config = dict(
    crop_scale_min=1,
    encoder_depths=[2, 3, 3],
    encoder_kernel_size=3,
    fusion_encoder_layers=7,
    fusion_encoder_norm='layernorm',
    fusion_encoder_norm_position='pre',
    fusion_encoder_head_dim=64,
    fusion_encoder_fused_qkv=False,
    fusion_encoder_bias='all',
    residual_init='scaled_by_depth',
    lr_schedule='linear',
    weight_decay=0.0,
)
Rows from block 5 of the image encoder of a small model that answers yes/no questions on an image's attributes, named by matrix and row number. Rows with one number belong to one channel. Each number is 500 + 25 x the weight over its row's rms, rounded and kept within 0 to 999. All counts start at 0. Numbers have three digits each. After the name is the row's rms in percent of the matrix's.
Before each channel's rows are labels from the 100 images, of 14976, where the channel reaches its highest value: "patch colour" is the nearest of a few named colours to the mean colour under the peak. Only what is clearly more common there than usual is listed. The data: analogue clock faces. In brackets: how many of the 100.
# convs0: first 3x3 conv, stride 2 (encoder.blocks.5.convs.0.weight, 256x128x3x3, each kernel summed), inputs 0-127
# convs1: second 3x3 conv (encoder.blocks.5.convs.1.weight, 256x256x3x3, transposed, each kernel summed), outputs 0-85

patch colour: pink (49)
convs0.95 105:514519506482494487522513505480537509480502494475492473534479478476549500493463488528506477552530507522502515485519502500510470529516505511501501515499457460532462477493571483473485487529537549472481497492443424501476520488492502518472499454452500488520483497450524516500479507476516455488495477534511517447467490491505521516482506481516505473544491488494478477519488469457479526502482
convs1.95 099:513448508508537513494516505523519521489496515531492494457493519459503495505489527524473480507537520513502501500501481467480508486481477475481493516479470515487504489513481517539538489518496486460498532479483513460504471510463506469470506529524487495546446560

patch colour: grey (60)
convs0.111 092:480503469505479521518522459499491489546522495500441470466474479504475495496530523478435498520475480497504483471494474553441486503444507534511540485515507469498496462443488541537512489509498478486512490428480496509512512522524478515476465530523496500502495496496507557505530492519503495499484476505502526553475477475472479515519506493491517528486501509476498511474496518482534457523458
convs1.111 108:505502473503517507469473526471502525526543475472464519496508438501498529532498477476521515501523477508500449492514512562527530526502563464524509505474456541465489497554489491486518556479494521515527495492539484482485491481491547532493505537513506492497517537

patch colour: grey (73)
convs0.40 097:479516458503509505492535515486535445502527496467445503513532455481478526508472494439491516521509481495521479536474489501457498511472551526502504487537497485478503483487506534518497542499523493468531493462465463488517538510493498465420486530503513464514490531501495536490486508477492511501512473498470501478523498493463527493513513482515525470531486471514516484475460529449521528468477
convs1.40 091:500470518478513514507486526464502512525556486566492517464492447463460491499531498495502469499514509520515483492491528518499537565519525471530509474500473513460470449513495490501540567476512479504492511484504506509480490482478470496467524531516468451484528573

patch colour: grey (64)
convs0.187 116:508503490556495437485498516501514506467541486457486437560554466478527488498536520491502493533516525456480494463504536520488483531493494520476528525489532456485490498497486482522501473526495466509525496492476537491495531523469509485457459511544509485525537498466508515477505514509494479532513490461539494527520543489508486465506521517495533500503474463491476462498494477512516528507473
convs1.187 109:489442480489454512483465485509469483477533476531494471478469477511539482486500493490489475516524506507493468464468505515505491472497557478459495536489472512498463450519534473480479521474504522469507448475536482514464451467482452492509500507475467456459515560

patch colour: grey (75)
convs0.0 093:472479440503481471475514497503480442505463495483471488490485500504491499518487482448462510504461486505507471450452516498482481462500462476510473486494510467502478506476488530467495509479436513471493480502456529492449482497507500495465517477534546466468503524495531522483497486453490501533489496466517488521514456507519505479484480493471466516467512549474506518490465514505453493456493
convs1.0 099:477503498497502472540528514500534481544541494518511517481526465514482505531481519507491524508553489468553504521522526484512486525484475464493504431488495490535528527509448492493510485524505486493510465524484543502537557527481538530566518528557474447468525484

patch colour: black (28)
convs0.164 112:510522513459475490500449529482518472509481485532492528464481483499492453468457520526497537508500464496486542533525496491477522496504556468497514479479461497503471515522504457485465487495541504487472491476505459486504518464429471469472508474452470482525501502511503500544466479497485516464475443542474481453513479483478503483477504481502516505536517508500527487523499477472506493524518
convs1.164 092:498443504488537500511531524543513551508492493503497458510457514476508526498536499518496494513492517467522507460479492468507511521478453520495490485478496471507514495481514506500503498522515495510499470523498525484491475504510482496499514498497514477487497536

patch colour: black (35)
convs0.91 108:465495441519489473486488530494519487480499514522498559523532517523522489547471499485484547546474472483489524524548501536516520535504549539490485518469476522505458498492510500528469521529530499485492510469504507486522553531476507466506508467474500488535482515514494507514477483511519517486469490517499485458526538453477503447510495484503520508490502523500557541480491519440496492518510
convs1.91 111:499453488496529496524539484525525547448515483511502515502497508519505494519526495509497531525502465495476508502510497492491513457516474448507481477494425517490532478480529531479527512472523473478508489495535521488505502532467498513505490500465488463476519530

patch colour: grey (65)
convs0.20 117:493524489487506515470453524500462499527448472508486513456461513485490455468506520497488477485457448482494531463523482509455530452514483488510480515495499520503499526512466504467477517491437460497482474549513512516510490496515483493557540474532518475465467486492476489521508478495458490502461523497518493517469483482529504484472498496472505499467483479469531508452476464546504497515487
convs1.20 096:498480497514535550533535516536499542518519483494459495524518463509506524531500506449474500495509495472539517489503459504532559505469512517553506493439507508473521501475490519487496490493514514519515488457491504476480501518497510543518518499511503498535526488

patch colour: pink (46)
convs0.22 095:472540486487479484516505459483492534492501497535524500492491498496545496456447492489457539527494506492506522493508492499520472487472528481483541489520452502499443517503489483494479485479473524472479507466509460480485537477516475519509494473423458476530487484479507505531476490501471507451501462528510508432533471442519479494476505469519488471472492510481519476513499499456500504522516
convs1.22 087:495505475529519511511492483496514530494542499489486465502469508490490516483528536529494514537515477542514491515507493481489480507464486511444502521484464536485503473530521491515507536545522489499496496515506508503528526485479501508543477561490497434503524508

patch colour: grey (65)
convs0.113 115:502502478492506485481455502469501492502469479474498538431498487493537476549521485471475482516486452468502498461468509498451534511463459499484498507483487512517483530522471523529507497504495489436503527541547556511509519521508527507515474531545556465511488502485470511493508491499480475540497537481545462536476467460512531490503494478508496499497508487475539514474485501519492502489512
convs1.113 092:533458484500508480502546496487508516547514465477506500453492482501514521525488497490466479476478474452496484469530445489540511444485525471484490487452499473499534500480474560469512525479480458461531487505489490495475479547516493494488502504493502461507544545

patch colour: grey (67)
convs0.206 096:509488520505460516514544474510483495523517492489506486564509513491516516509510492534489509515468505500536487527520480530518473520522485503490475481467517513540503500480485514494470529509457509536472482486441491512486482473510453542505527473488430509449518529545486491480488507496530540481486443513515516486557520494481493456498520513458478532480521507488488554503498534480478462485521
convs1.206 113:509533529468509520475505535513535487498497529503449510509575464503454523517475502480502498492466462518525471497511513511518492491480515463541528487501519482493505483510484485481496476485463519502507502481474492487502536493465516540528523525537477505523510504